A small contrastive audio-text model, trained from scratch: log mel input, 3400 steps.
Rows from block 3 of the audio encoder of a small contrastive audio-text model, named by matrix and row number. Rows with one number belong to one channel. Each number is 50 + 12 x the weight over its row's rms, rounded and kept within 0 to 99. All counts start at 0.
After each channel's rows are labels from the 100 clips, of 14848, where the channel reaches its highest value: "peak on" is the class under the peak. Only what is clearly more common there than usual is listed. The data: phrases spoken by 400 fixed synthetic voices. In brackets: how many of the 100.
# convs0: expand pointwise conv (encoder.blocks.3.convs.0.weight, 960x240x1), inputs 120-179
# convs2: project pointwise conv (encoder.blocks.3.convs.2.weight, 240x960x1, transposed), outputs 120-179

convs0.489:40 47 22 48 58 61 54 37 46 60 35 30 41 56 30 55 54 45 47 36 56 37 48 29 54 51 55 56 41 55 58 30 28 47 42 39 35 44 26 70 63 42 48 51 46 60 32 38 29 35 37 13 63 21 43 52 37 66 44 53
convs2.489:49 32 38 60 43 47 48 62 45 36 42 59 55 56 35 61 34 56 49 53 56 51 57 55 67 59 58 53 47 43 31 65 86 63 44 61 46 36 54 39 52 47 75 64 56 58 71 26 54 62 49 30 69 76 52 54 58 53 27 50
peak on: /tʃ/ (39)

convs0.110:68 53 56 53 30 45 52 39 51 63 56 39 16 41 57 50 48 38 69 45 44 41 50 50 51 29 53 40 31 38 44 65 48 43 35 28 41 60 41 54 55 42 62 55 26 71 39 56 35 50 44 54 61 24 58 60 43 63 44 48
convs2.110:55 60 31 44 52 36 37 60 29 49 42 41 68 56 39 47 37 70 47 53 44 39 39 62 48 36 56 23 29 78 56 71 52 41 43 21 38 77 66 44 67 51 55 50 50 28 44 55 56 39 46 55 61 36 51 50 57 53 70 41
peak on: /ə/ (50)

convs0.688:31 39 41 61 67 39 59 39 60 45 47 37 49 53 13 58 42 45 78 49 57 51 59 61 29 34 63 59 36 27 56 36 47 66 48 59 51 41 62 58 59 47 55 33 48 46 52 40 32 51 61 69 62 34 49 53 43 64 61 49
convs2.688:62 39 60 53 60 62 71 54 32 85 56 44 69 51 61 51 55 64 40 53 47 55 54 68 53 52 64 52 46 43 53 47 45 45 74 61 42 43 46 37 33 27 55 65 54 55 42 46 35 56 41 70 39 46 61 64 43 65 50 56
peak on: /tʃ/ (60); /dʒ/ (25)

convs0.447:71 75 29 27 51 53 46 28 60 46 39 34 60 52 43 55 34 35 40 43 46 54 55 47 29 63 20 43 54 38 53 54 37 56 57 46 60 40 50 35 36 35 63 66 34 26 45 66 37 56 49 50 37 38 58 45 72 48 34 28
convs2.447:79 48 33 47 44 35 54 48 18 40 40 57 44 37 51 63 55 60 40 57 61 55 46 73 57 50 80 43 32 55 56 67 65 71 59 48 59 54 51 49 64 52 50 49 48 31 47 51 54 47 61 33 35 58 59 46 49 33 46 36
peak on: /t/ (33)

convs0.475:46 43 41 47 50 71 54 53 47 75 39 60 46 54 58 39 55 44 52 29 37 30 49 56 33 41 51 47 56 48 50 49 47 49 57 30 60 59 57 26 59 52 60 47 43 57 41 59 63 38 53 43 54 41 69 49 39 56 38 68
convs2.475:76 46 68 56 49 44 49 59 50 45 35 49 60 13 47 43 25 50 65 34 49 56 35 47 56 41 50 33 52 62 63 59 62 53 59 63 48 56 35 54 53 38 43 66 57 51 53 56 49 58 52 66 43 47 54 63 56 27 37 65
peak on: /z/ (59)

convs0.345:48 44 58 61 41 33 51 52 47 22 56 52 39 28 56 54 46 62 46 37 51 72 68 62 36 68 60 48 45 50 50 68 62 43 59 62 47 62 62 37 48 68 31 37 41 64 61 64 54 49 52 40 45 52 36 63 29 60 44 52
convs2.345:27 30 25 71 65 34 41 40 43 72 46 29 65 38 34 69 34 37 57 19 29 60 58 42 38 62 35 60 49 47 45 39 45 66 41 37 62 43 35 54 44 54 51 41 49 55 63 45 64 71 59 65 41 36 62 40 51 68 61 34
peak on: /g/ (55); /k/ (41)

convs0.359:60 56 60 55 65 53 51 41 38 69 49 55 37 54 45 28 53 42 52 18 44 59 40 62 40 46 54 65 67 56 49 63 51 34 46 78 40 48 67 44 65 33 28 54 47 65 59 77 29 30 35 51 46 31 69 44 40 52 46 42
convs2.359:37 33 54 71 42 70 53 62 52 49 56 46 27 25 67 59 48 46 28 48 51 57 55 51 47 62 50 47 41 59 45 54 74 39 46 60 74 61 71 72 55 69 60 38 42 56 25 62 39 41 54 56 39 38 47 49 45 79 31 59
peak on: /aɪ/ (26)

convs0.332:54 44 50 54 52 50 57 48 48 64 42 61 37 57 61 53 61 18 52 52 56 32 67 39 35 56 48 52 58 42 58 41 57 61 60 50 46 36 46 42 26 69 47 74 53 40 48 44 62 76 36 45 56 76 45 51 80 47 47 45
convs2.332:68 49 53 51 55 56 44 52 61 51 45 45 40 46 50 23 71 52 69 58 25 63 53 35 43 66 42 37 18 52 36 41 61 50 58 42 50 47 54 51 51 60 57 45 51 34 60 47 50 32 59 20 66 57 47 54 50 55 50 34
peak on: /b/ (75)

convs0.726:56 49 34 38 57 73 55 29 22 45 52 38 36 50 42 64 57 49 61 50 48 39 42 52 35 45 52 64 58 60 38 57 60 71 31 57 45 70 59 46 69 48 27 33 30 42 69 53 67 48 60 43 64 50 53 63 53 41 52 24
convs2.726:42 67 52 65 62 73 47 53 47 46 61 44 49 47 63 75 40 41 59 49 26 67 38 53 48 70 20 44 41 77 31 55 66 49 32 61 22 47 40 71 42 49 51 42 55 54 36 14 61 43 41 72 47 47 35 26 61 60 58 26
peak on: /s/ (70)

convs0.376:56 54 38 56 44 58 48 56 44 47 69 28 62 73 48 50 49 49 55 40 59 35 47 55 39 62 46 67 33 47 37 54 34 58 46 65 46 60 71 67 62 52 46 70 20 46 64 45 47 27 54 41 71 64 42 69 34 44 31 47
convs2.376:35 73 37 59 44 52 53 57 48 52 59 34 33 73 61 38 43 44 44 52 53 42 62 28 43 51 51 32 56 57 48 45 64 44 72 43 53 53 77 65 38 58 70 36 58 69 62 73 52 41 63 61 67 35 42 56 45 51 40 51
peak on: /aɪ/ (55)

convs0.506:60 78 56 33 52 25 57 63 37 44 51 56 37 21 64 65 50 41 56 48 59 39 56 53 59 57 73 51 34 50 47 42 62 60 51 49 45 28 58 63 51 47 71 77 42 59 56 37 43 42 43 45 43 49 51 45 66 36 50 50
convs2.506:45 67 52 48 54 49 53 32 53 47 42 52 72 47 53 64 49 48 26 50 70 57 58 40 37 66 56 41 43 51 51 66 69 52 83 46 66 50 61 47 60 40 35 22 34 47 42 66 58 60 48 34 50 59 63 41 73 52 73 33
peak on: /z/ (26); /u/ (25)

convs0.750:37 60 55 62 30 58 59 55 48 63 70 36 43 26 53 44 51 34 57 39 64 59 43 29 33 41 54 43 68 47 44 50 60 51 59 56 47 63 76 51 46 38 60 43 97 44 58 43 57 44 57 41 42 39 52 38 45 31 52 75
convs2.750:47 56 76 62 53 39 68 54 54 46 43 59 42 56 80 50 54 51 54 52 63 61 59 65 59 22 60 36 49 36 44 45 44 75 48 61 64 52 59 46 68 60 31 36 43 65 52 46 40 71 51 52 59 47 50 47 54 53 33 48
peak on: /z/ (60)

convs0.355:61 53 64 43 59 67 53 32 32 63 54 53 49 42 44 65 44 50 34 42 48 34 65 40 49 36 60 67 49 68 36 49 44 64 53 55 64 19 58 42 51 43 48 41 54 60 54 44 56 50 57 31 74 60 48 56 73 49 43 62
convs2.355:56 51 41 60 48 63 40 56 69 52 37 66 56 62 60 65 55 24 54 57 48 51 37 62 42 45 42 35 74 45 30 50 58 63 51 29 92 41 56 36 69 75 62 48 35 52 51 36 16 26 34 64 41 34 44 53 62 62 68 35
peak on: /ə/ (40)

convs0.333:44 57 71 56 41 57 17 50 48 18 75 41 44 46 49 33 50 58 25 42 43 57 60 58 42 53 52 62 55 51 33 53 41 39 58 50 57 42 81 54 36 52 58 27 46 58 55 30 47 60 44 45 53 49 32 54 36 39 79 29
convs2.333:47 31 33 51 47 51 32 55 36 65 50 68 62 48 40 34 44 48 53 54 46 38 56 47 45 31 52 68 38 50 30 36 31 51 55 54 49 38 62 52 46 62 48 67 61 39 63 47 35 56 69 47 44 39 53 42 31 41 84 25
peak on: /ɝ/ (31)

convs0.91:55 51 59 68 34 59 38 45 55 63 66 45 28 22 48 39 56 54 44 34 52 34 45 30 54 48 51 27 71 57 38 35 38 53 66 50 49 52 58 43 56 51 42 52 47 62 59 48 50 37 47 76 49 56 38 50 54 63 39 49
convs2.91:43 57 48 42 68 38 51 39 49 35 65 39 58 65 58 25 62 54 70 34 38 58 43 44 45 32 41 48 45 37 27 46 58 40 47 55 43 46 42 31 34 57 51 53 68 57 46 37 27 57 46 41 67 46 66 50 54 46 69 26
peak on: /aɪ/ (45)

convs0.486:65 32 63 72 34 41 44 48 31 49 54 51 50 53 50 54 57 45 29 83 78 64 55 25 71 53 34 50 58 55 61 56 33 59 45 55 52 51 61 52 48 35 44 42 57 63 49 33 46 58 46 68 50 41 27 41 59 51 55 44
convs2.486:34 58 51 76 53 32 43 53 32 40 63 49 50 53 55 58 40 56 43 33 52 33 48 81 36 48 68 53 69 43 59 60 47 48 48 31 45 68 56 30 54 72 36 49 53 43 54 26 77 47 50 52 64 50 57 58 51 47 41 33
peak on: /g/ (52); /k/ (48)

convs0.224:61 45 68 59 32 63 54 63 52 43 61 37 62 48 63 45 41 40 45 63 44 54 68 44 65 53 53 55 35 41 31 51 73 34 56 50 83 48 65 18 42 43 48 48 56 60 21 62 55 43 45 51 49 60 31 28 66 58 66 40
convs2.224:55 66 59 54 40 60 72 41 38 48 40 48 60 48 43 51 34 42 35 66 39 53 61 25 38 42 20 50 55 26 59 37 61 28 64 35 33 64 33 43 46 46 43 58 41 65 53 40 77 14 56 55 28 45 54 31 31 52 57 44
peak on: /g/ (28); /k/ (28)

convs0.140:72 54 35 49 59 34 35 39 65 41 15 62 57 59 55 63 31 54 59 37 42 78 65 53 50 23 48 54 34 29 51 45 36 50 29 43 67 51 52 37 52 31 63 65 58 34 46 42 41 62 33 42 59 60 53 33 53 58 66 57
convs2.140:40 51 61 48 56 50 52 52 37 45 58 48 53 66 47 47 52 60 59 50 49 43 48 36 54 46 59 34 48 50 51 45 52 53 47 46 58 54 61 51 70 50 54 15 47 57 55 65 56 72 56 66 31 43 40 38 34 49 61 39
peak on: /aɪ/ (32)

convs0.630:52 52 56 53 38 25 45 40 46 39 45 33 45 49 60 69 69 44 50 79 21 83 57 55 63 44 47 64 49 48 42 32 71 50 73 60 57 36 35 69 34 57 59 59 42 48 27 70 38 54 68 43 47 33 55 33 46 69 59 55
convs2.630:48 36 48 46 35 86 49 65 43 73 33 42 52 59 59 63 55 57 37 79 50 66 45 59 46 62 61 57 56 31 61 50 71 39 59 33 47 43 65 59 56 45 52 57 51 55 32 41 46 39 48 41 45 19 55 59 52 26 43 45
peak on: /k/ (36)

convs0.518:37 37 26 71 60 55 43 53 36 40 27 47 55 40 58 60 55 57 40 56 37 77 51 26 44 55 52 38 46 57 67 65 80 42 57 59 48 57 40 57 50 52 47 40 51 55 58 43 62 39 52 53 58 26 74 23 69 64 37 37
convs2.518:40 53 49 37 50 45 68 32 55 46 51 37 30 42 72 52 50 52 51 51 59 61 63 39 59 46 51 65 68 40 63 51 51 81 58 33 64 52 50 49 45 77 45 62 55 68 46 54 53 53 25 53 46 22 51 57 60 50 46 63
peak on: /tʃ/ (58)

convs0.679:51 52 68 54 45 48 32 51 47 60 44 51 59 40 57 50 44 52 50 50 64 55 33 54 55 46 51 30 43 60 37 45 39 55 54 29 39 58 57 68 49 29 41 56 53 48 37 54 61 26 43 57 68 29 42 50 49 43 39 80
convs2.679:44 42 47 61 48 42 51 61 66 47 22 34 64 51 39 42 70 32 73 66 55 79 44 75 25 48 43 36 33 41 24 62 28 41 43 49 57 39 75 65 62 86 33 60 57 58 42 42 71 59 73 40 55 34 49 44 44 71 61 57
peak on: /ə/ (62); /ɝ/ (38)

convs0.613:46 41 43 74 31 52 48 49 52 32 57 36 45 67 52 48 24 40 68 52 56 48 49 58 48 75 55 30 51 58 62 67 48 30 51 47 57 37 50 61 19 40 23 45 34 30 47 41 51 75 32 51 63 43 71 50 64 32 35 50
convs2.613:45 61 46 32 55 35 42 52 71 30 62 38 44 68 45 41 40 54 47 56 55 40 48 40 61 73 66 45 58 34 46 60 42 56 48 59 49 60 51 59 41 49 72 38 46 56 75 66 60 39 48 45 69 35 51 45 53 57 33 49
peak on: /ɝ/ (90)

convs0.106:37 32 48 39 51 59 54 49 58 51 50 53 67 55 34 52 60 59 72 58 42 54 35 59 51 29 63 45 59 77 48 43 68 46 36 66 53 67 62 58 59 38 43 54 34 63 50 60 59 33 41 57 10 34 35 46 56 54 52 31
convs2.106:46 50 59 32 32 43 64 42 62 43 65 45 43 42 56 47 39 37 73 71 52 32 53 65 50 26 28 51 62 54 59 41 43 51 62 47 29 35 31 41 44 30 41 49 62 36 62 48 36 51 44 51 50 32 27 39 51 21 26 68
peak on: /b/ (42)

convs0.439:62 52 46 55 52 46 62 52 33 66 53 56 69 69 55 65 66 38 22 49 47 44 21 30 44 50 53 55 57 47 30 42 49 66 55 42 46 36 52 54 48 54 43 25 38 53 44 37 42 58 67 51 33 47 72 45 49 42 55 61
convs2.439:63 35 34 62 48 45 53 68 56 68 44 48 71 45 65 40 20 60 46 40 61 27 53 59 52 53 50 49 56 54 50 53 49 60 15 32 54 84 41 36 50 79 37 47 60 38 48 36 57 37 70 50 55 40 43 53 40 37 47 36
peak on: /g/ (25)

convs0.302:48 47 26 55 63 71 54 36 45 47 52 29 55 54 47 61 51 57 50 42 52 42 47 48 41 30 57 46 66 72 48 33 55 58 41 37 53 28 47 40 46 55 53 51 66 60 38 72 40 46 30 54 58 40 65 52 55 69 57 68
convs2.302:40 50 43 46 42 45 54 42 44 41 56 86 51 31 52 61 50 51 64 51 62 53 54 58 61 47 47 38 58 65 56 41 52 55 51 32 58 60 39 59 43 45 62 42 36 51 53 38 68 55 41 27 45 58 54 54 45 60 44 68
peak on: /s/ (61)

convs0.307:60 40 35 58 40 51 41 77 40 35 53 55 49 17 52 74 50 35 37 59 72 47 38 57 47 65 54 39 49 32 34 54 38 64 45 33 57 63 62 60 54 24 52 52 58 49 46 75 34 40 19 36 33 53 48 55 27 30 40 54
convs2.307:63 56 72 34 41 50 47 51 50 27 65 43 50 43 57 24 61 31 27 53 58 40 70 31 58 40 44 41 58 46 66 67 64 54 50 42 46 25 53 56 35 69 47 44 44 58 59 35 80 46 47 34 35 43 31 70 51 56 48 56
peak on: /b/ (38); /k/ (34)

convs0.699:59 43 48 41 52 74 56 39 42 63 46 65 56 60 64 65 52 65 63 59 37 41 50 33 54 44 59 49 21 41 58 57 62 44 54 51 59 67 41 57 30 39 28 45 42 67 67 46 53 58 47 37 50 55 51 34 50 61 30 77
convs2.699:44 25 50 57 41 64 55 42 60 61 62 60 46 54 51 72 47 51 51 54 48 69 22 51 50 38 47 41 31 40 62 50 36 46 76 47 40 57 61 53 59 88 24 49 43 52 40 38 44 50 44 36 67 52 44 35 53 61 58 37
peak on: /z/ (29)

convs0.541:33 54 32 27 55 63 71 16 34 54 46 60 59 44 53 54 50 52 39 41 62 58 50 55 43 62 51 51 63 37 38 37 27 52 39 51 29 46 38 56 58 69 74 58 49 74 53 49 56 36 34 45 58 56 43 61 33 59 55 60
convs2.541:56 42 74 65 58 47 44 55 54 52 61 82 32 49 39 44 61 37 45 69 41 59 48 46 35 47 45 41 41 58 31 52 37 41 47 33 43 30 58 61 70 76 40 59 51 40 51 37 55 61 58 62 58 56 69 41 48 37 59 38
peak on: /ɝ/ (85)

convs0.753:47 61 56 55 33 46 57 56 50 53 62 48 45 55 52 38 70 69 68 41 56 60 65 35 78 62 50 61 41 49 57 53 60 33 34 38 52 53 41 74 71 63 56 50 47 37 55 53 37 76 38 40 56 53 70 48 60 46 46 43
convs2.753:52 42 37 35 31 55 40 54 47 33 62 50 51 42 70 48 35 60 28 62 34 57 68 51 37 38 46 40 55 41 45 41 54 65 52 76 65 29 62 43 66 59 41 47 60 58 36 84 35 30 77 40 63 28 75 53 39 57 38 40
peak on: /aɪ/ (66)

convs0.425:31 42 66 38 51 62 40 60 43 42 45 57 46 52 63 50 55 47 55 26 47 60 66 30 51 35 30 66 44 32 49 43 66 63 56 49 45 65 65 46 40 63 41 44 74 38 51 37 48 69 49 48 68 36 43 41 51 60 61 65
convs2.425:54 30 58 65 33 52 27 67 62 38 55 37 52 44 65 71 48 30 59 37 47 56 68 71 48 40 50 55 41 52 49 49 41 64 40 40 67 30 34 56 44 52 48 36 41 42 51 65 39 72 63 47 45 34 55 30 51 51 77 25
peak on: /g/ (49)

convs0.738:68 44 54 39 44 42 46 68 61 86 44 68 58 36 74 70 46 41 40 32 50 36 57 69 47 55 40 71 39 51 56 52 66 44 36 52 55 61 38 52 33 33 35 50 47 48 50 46 44 47 25 45 61 42 68 46 31 71 54 54
convs2.738:48 49 44 38 61 53 45 41 55 50 32 67 69 51 50 56 40 49 39 68 42 73 34 79 36 47 53 44 40 40 36 58 51 62 59 40 64 64 52 53 48 49 81 55 67 83 46 47 45 41 47 52 37 48 51 41 33 63 68 38
peak on: /ə/ (32)

convs0.100:59 45 46 47 71 52 53 58 54 57 68 52 33 54 43 42 66 49 54 46 39 39 74 44 43 33 21 50 55 60 50 32 65 66 68 45 39 24 55 57 63 67 61 63 51 40 62 51 62 41 55 43 44 49 58 53 34 46 58 56
convs2.100:64 69 35 45 67 68 55 63 58 30 63 48 51 52 54 72 49 61 78 59 48 56 75 64 49 45 61 44 59 52 36 48 33 60 69 65 55 54 59 39 61 57 46 66 67 41 37 47 49 56 54 49 49 54 69 49 55 48 50 56
peak on: /aɪ/ (39)

convs0.415:42 36 29 38 41 43 57 46 35 70 53 52 48 45 54 57 44 53 59 87 46 64 59 56 67 68 58 29 40 68 66 60 57 53 74 43 59 29 63 48 76 44 56 48 64 74 28 68 43 47 45 46 30 72 38 29 43 51 42 55
convs2.415:45 49 55 45 63 50 60 28 17 34 41 61 50 53 58 64 49 54 61 42 56 55 29 40 49 52 70 31 62 37 57 65 63 48 66 56 56 35 36 52 50 21 47 76 57 31 28 43 65 50 62 54 39 60 71 54 49 66 71 21
peak on: /k/ (98)

convs0.516:54 42 58 49 36 30 61 42 45 70 40 57 16 59 50 50 57 35 49 37 32 50 77 51 33 50 60 45 36 53 74 43 31 42 73 62 46 43 59 59 43 56 53 53 35 51 44 50 73 48 57 51 44 40 54 59 48 57 25 51
convs2.516:55 60 41 48 48 52 46 34 47 56 79 57 49 64 46 52 63 37 39 59 63 53 43 53 28 64 48 40 51 51 59 39 53 64 37 44 43 45 49 54 47 63 48 40 33 69 74 40 48 71 55 48 47 68 36 49 51 56 63 44
peak on: /aɪ/ (44)

convs0.1:51 71 59 71 48 52 71 66 69 49 47 81 54 36 60 36 57 41 48 46 28 32 37 45 46 41 57 29 61 41 48 80 37 40 54 67 65 55 66 47 51 44 50 42 34 39 52 44 51 49 41 48 71 86 50 45 81 43 53 37
convs2.1:47 27 55 61 44 52 44 49 38 48 47 62 63 29 35 54 63 37 52 52 48 58 61 38 53 47 41 14 60 30 64 53 58 36 47 39 49 51 57 62 61 54 69 43 63 48 50 72 47 50 83 62 50 45 58 45 57 54 61 37
peak on: /b/ (43); /g/ (42)

convs0.371:40 49 56 68 68 43 65 56 74 57 58 51 54 32 69 34 22 54 44 29 40 53 63 41 32 53 27 54 42 45 57 51 47 39 45 61 58 43 45 57 43 46 44 72 44 64 57 33 51 70 45 56 53 47 48 53 52 52 49 60
convs2.371:47 40 57 46 53 56 47 63 62 53 49 48 46 56 68 54 51 40 66 44 49 51 57 43 44 54 51 56 59 68 66 57 53 73 51 58 56 48 45 53 64 65 59 42 74 31 73 68 49 44 59 68 37 49 41 53 45 60 91 36
peak on: /ə/ (61)

convs0.544:43 42 48 52 66 63 26 41 53 61 72 24 44 63 36 48 57 49 46 67 50 50 71 51 38 79 43 41 51 52 59 46 55 69 66 48 75 43 29 50 49 48 27 31 40 72 68 37 36 73 37 60 51 40 44 49 59 75 56 59
convs2.544:34 58 63 58 51 63 42 46 37 39 60 38 42 54 43 67 46 37 36 54 46 46 37 48 41 52 42 50 62 48 55 56 37 46 67 49 83 44 22 66 61 40 48 52 39 52 47 35 42 53 59 57 60 47 33 29 36 53 65 33
peak on: /k/ (41)

convs0.731:60 53 49 57 75 62 44 58 62 37 65 31 42 34 55 50 49 58 51 68 55 62 51 72 53 65 53 50 37 46 46 31 56 54 57 64 57 42 49 49 39 44 57 43 65 48 46 53 66 48 28 21 33 45 56 64 49 57 17 42
convs2.731:63 53 45 52 44 31 58 73 67 59 41 61 61 42 52 54 54 61 41 44 67 43 46 53 47 65 72 43 40 37 57 57 44 55 49 62 53 45 34 39 66 62 33 26 69 43 54 63 24 56 57 34 56 53 61 56 56 46 57 33
peak on: /z/ (26)

convs0.248:55 56 44 51 44 49 48 53 63 44 60 54 46 59 48 37 40 38 55 40 19 51 50 52 52 38 51 48 18 36 57 46 71 43 61 74 29 36 63 40 66 45 53 83 55 49 46 70 48 41 66 47 59 48 60 40 46 64 39 69
convs2.248:50 44 66 38 33 45 61 44 43 62 42 65 77 32 48 24 61 62 60 38 50 29 49 59 49 74 58 56 60 41 42 46 56 71 46 29 40 25 45 43 43 32 45 30 30 31 46 43 33 70 52 52 37 62 63 68 59 41 36 66
peak on: /z/ (52); /s/ (27)

convs0.175:71 65 58 46 59 46 48 40 54 65 44 53 49 48 51 26 48 52 52 79 44 42 49 72 60 38 77 35 54 42 35 44 47 44 39 72 38 44 40 24 36 47 66 69 37 39 34 41 45 47 29 40 75 38 51 35 39 47 35 61
convs2.175:56 53 61 87 63 47 56 53 60 63 62 22 41 44 35 37 67 64 72 59 52 40 40 75 47 37 45 38 52 37 48 66 58 48 73 48 41 44 68 48 46 52 52 65 46 56 64 25 44 38 34 52 61 67 60 66 55 65 51 36
peak on: /g/ (28); /oʊ/ (27)

convs0.122:39 58 36 73 59 44 51 48 41 49 52 51 72 49 52 54 32 64 57 23 47 32 53 57 40 42 30 58 31 29 28 47 63 54 55 58 71 47 65 67 49 51 58 50 36 66 38 51 66 63 25 61 44 40 41 52 49 35 50 48
convs2.122:39 46 51 72 62 43 39 63 52 43 42 46 68 51 40 67 19 56 48 43 42 79 56 51 55 38 46 42 46 64 55 28 41 52 36 55 50 51 46 45 44 42 35 74 27 53 52 44 29 52 53 66 56 64 59 45 64 46 68 47
peak on: /ə/ (38); /oʊ/ (29)

convs0.557:63 40 80 63 42 62 46 65 82 56 53 57 41 48 43 41 57 50 47 57 70 38 44 51 61 34 58 49 56 53 44 28 39 42 51 60 49 62 44 59 45 43 51 67 51 92 35 46 39 49 39 54 62 57 29 65 38 33 53 40
convs2.557:71 67 80 59 64 62 75 53 59 43 54 42 66 52 40 48 66 66 33 55 58 57 48 48 55 36 55 53 46 61 53 55 51 56 40 48 41 45 48 44 45 52 72 66 67 67 42 41 33 46 39 61 59 51 64 72 48 49 28 57
peak on: /tʃ/ (57)

convs0.521:57 60 45 42 44 47 60 59 30 60 62 28 41 45 27 62 61 52 45 51 40 59 50 53 57 68 44 47 49 39 43 43 67 38 54 67 42 65 36 39 64 28 54 76 49 56 51 51 56 58 44 48 55 72 64 47 37 63 31 44
convs2.521:39 30 50 36 55 42 29 51 32 41 61 60 33 78 57 08 54 47 50 52 57 57 44 37 44 58 54 56 42 42 50 67 40 44 50 53 29 36 53 44 48 54 48 34 52 54 62 50 67 54 57 55 51 47 51 70 62 50 51 43
peak on: /t/ (70)

convs0.509:52 67 38 41 58 42 70 39 52 62 53 59 62 48 56 76 43 46 52 34 39 43 43 34 57 59 64 45 56 55 48 41 52 63 79 32 21 48 61 64 47 62 54 52 74 45 51 49 44 54 24 46 38 59 34 53 41 61 33 46
convs2.509:31 66 59 39 51 32 41 45 42 62 58 26 70 45 48 32 28 43 63 57 48 51 48 57 68 48 54 54 63 55 66 36 38 37 47 29 49 64 49 34 42 47 39 47 48 24 50 64 53 35 34 57 38 43 47 53 64 50 49 27
peak on: /tʃ/ (77)

convs0.56:45 81 42 54 58 66 68 50 54 58 54 50 58 60 45 52 67 45 55 52 48 33 55 57 46 59 38 48 52 33 73 66 49 46 26 46 31 54 53 30 52 38 53 70 49 59 37 41 75 67 41 57 42 35 60 42 61 53 41 43
convs2.56:60 60 25 71 53 34 54 57 56 69 57 36 42 58 66 52 33 35 36 57 47 36 45 57 39 49 58 56 61 44 50 55 63 44 58 34 56 45 72 46 62 40 61 34 69 55 44 55 24 49 45 40 47 59 62 51 62 37 35 52
peak on: /z/ (74)

convs0.515:41 51 53 45 51 31 61 78 37 26 29 51 64 61 57 55 18 40 54 42 65 50 58 68 35 73 41 67 52 45 46 50 59 49 42 40 47 54 21 34 55 54 54 37 42 57 41 33 37 48 42 55 54 39 47 31 28 59 69 67
convs2.515:59 62 48 53 52 68 41 45 47 68 35 61 51 54 45 54 81 70 41 26 52 41 48 53 49 44 58 56 41 78 39 56 52 59 64 53 40 34 51 43 52 45 49 64 53 42 43 60 42 26 72 46 48 43 69 63 44 49 55 46
peak on: /ɝ/ (48)

convs0.597:43 37 51 46 48 66 44 54 44 42 57 54 43 40 51 56 64 39 57 81 49 65 37 49 46 55 63 60 59 58 50 45 55 55 57 50 73 75 59 46 45 40 54 54 74 53 36 64 26 62 32 32 38 46 33 72 48 58 59 47
convs2.597:59 43 64 48 46 62 33 47 26 42 53 57 62 32 44 30 51 53 45 48 46 41 43 42 29 62 51 52 43 52 72 41 61 57 42 25 65 53 59 38 51 50 61 41 52 52 28 75 38 48 69 72 51 58 77 35 52 69 58 52
peak on: /k/ (69)

convs0.718:50 70 47 62 65 46 43 43 59 43 27 72 63 47 53 54 44 62 52 20 51 59 52 49 46 67 52 34 41 33 37 72 64 41 63 60 35 45 58 55 58 52 55 59 50 52 49 35 52 50 42 39 46 51 38 40 38 48 64 47
convs2.718:31 55 37 54 52 51 26 42 44 44 57 75 64 68 51 57 40 68 65 36 26 51 16 26 52 24 20 43 43 65 55 49 50 41 62 66 29 59 30 47 50 63 36 40 60 69 49 62 34 40 51 63 52 55 40 33 35 37 45 41
peak on: /s/ (64); /z/ (34)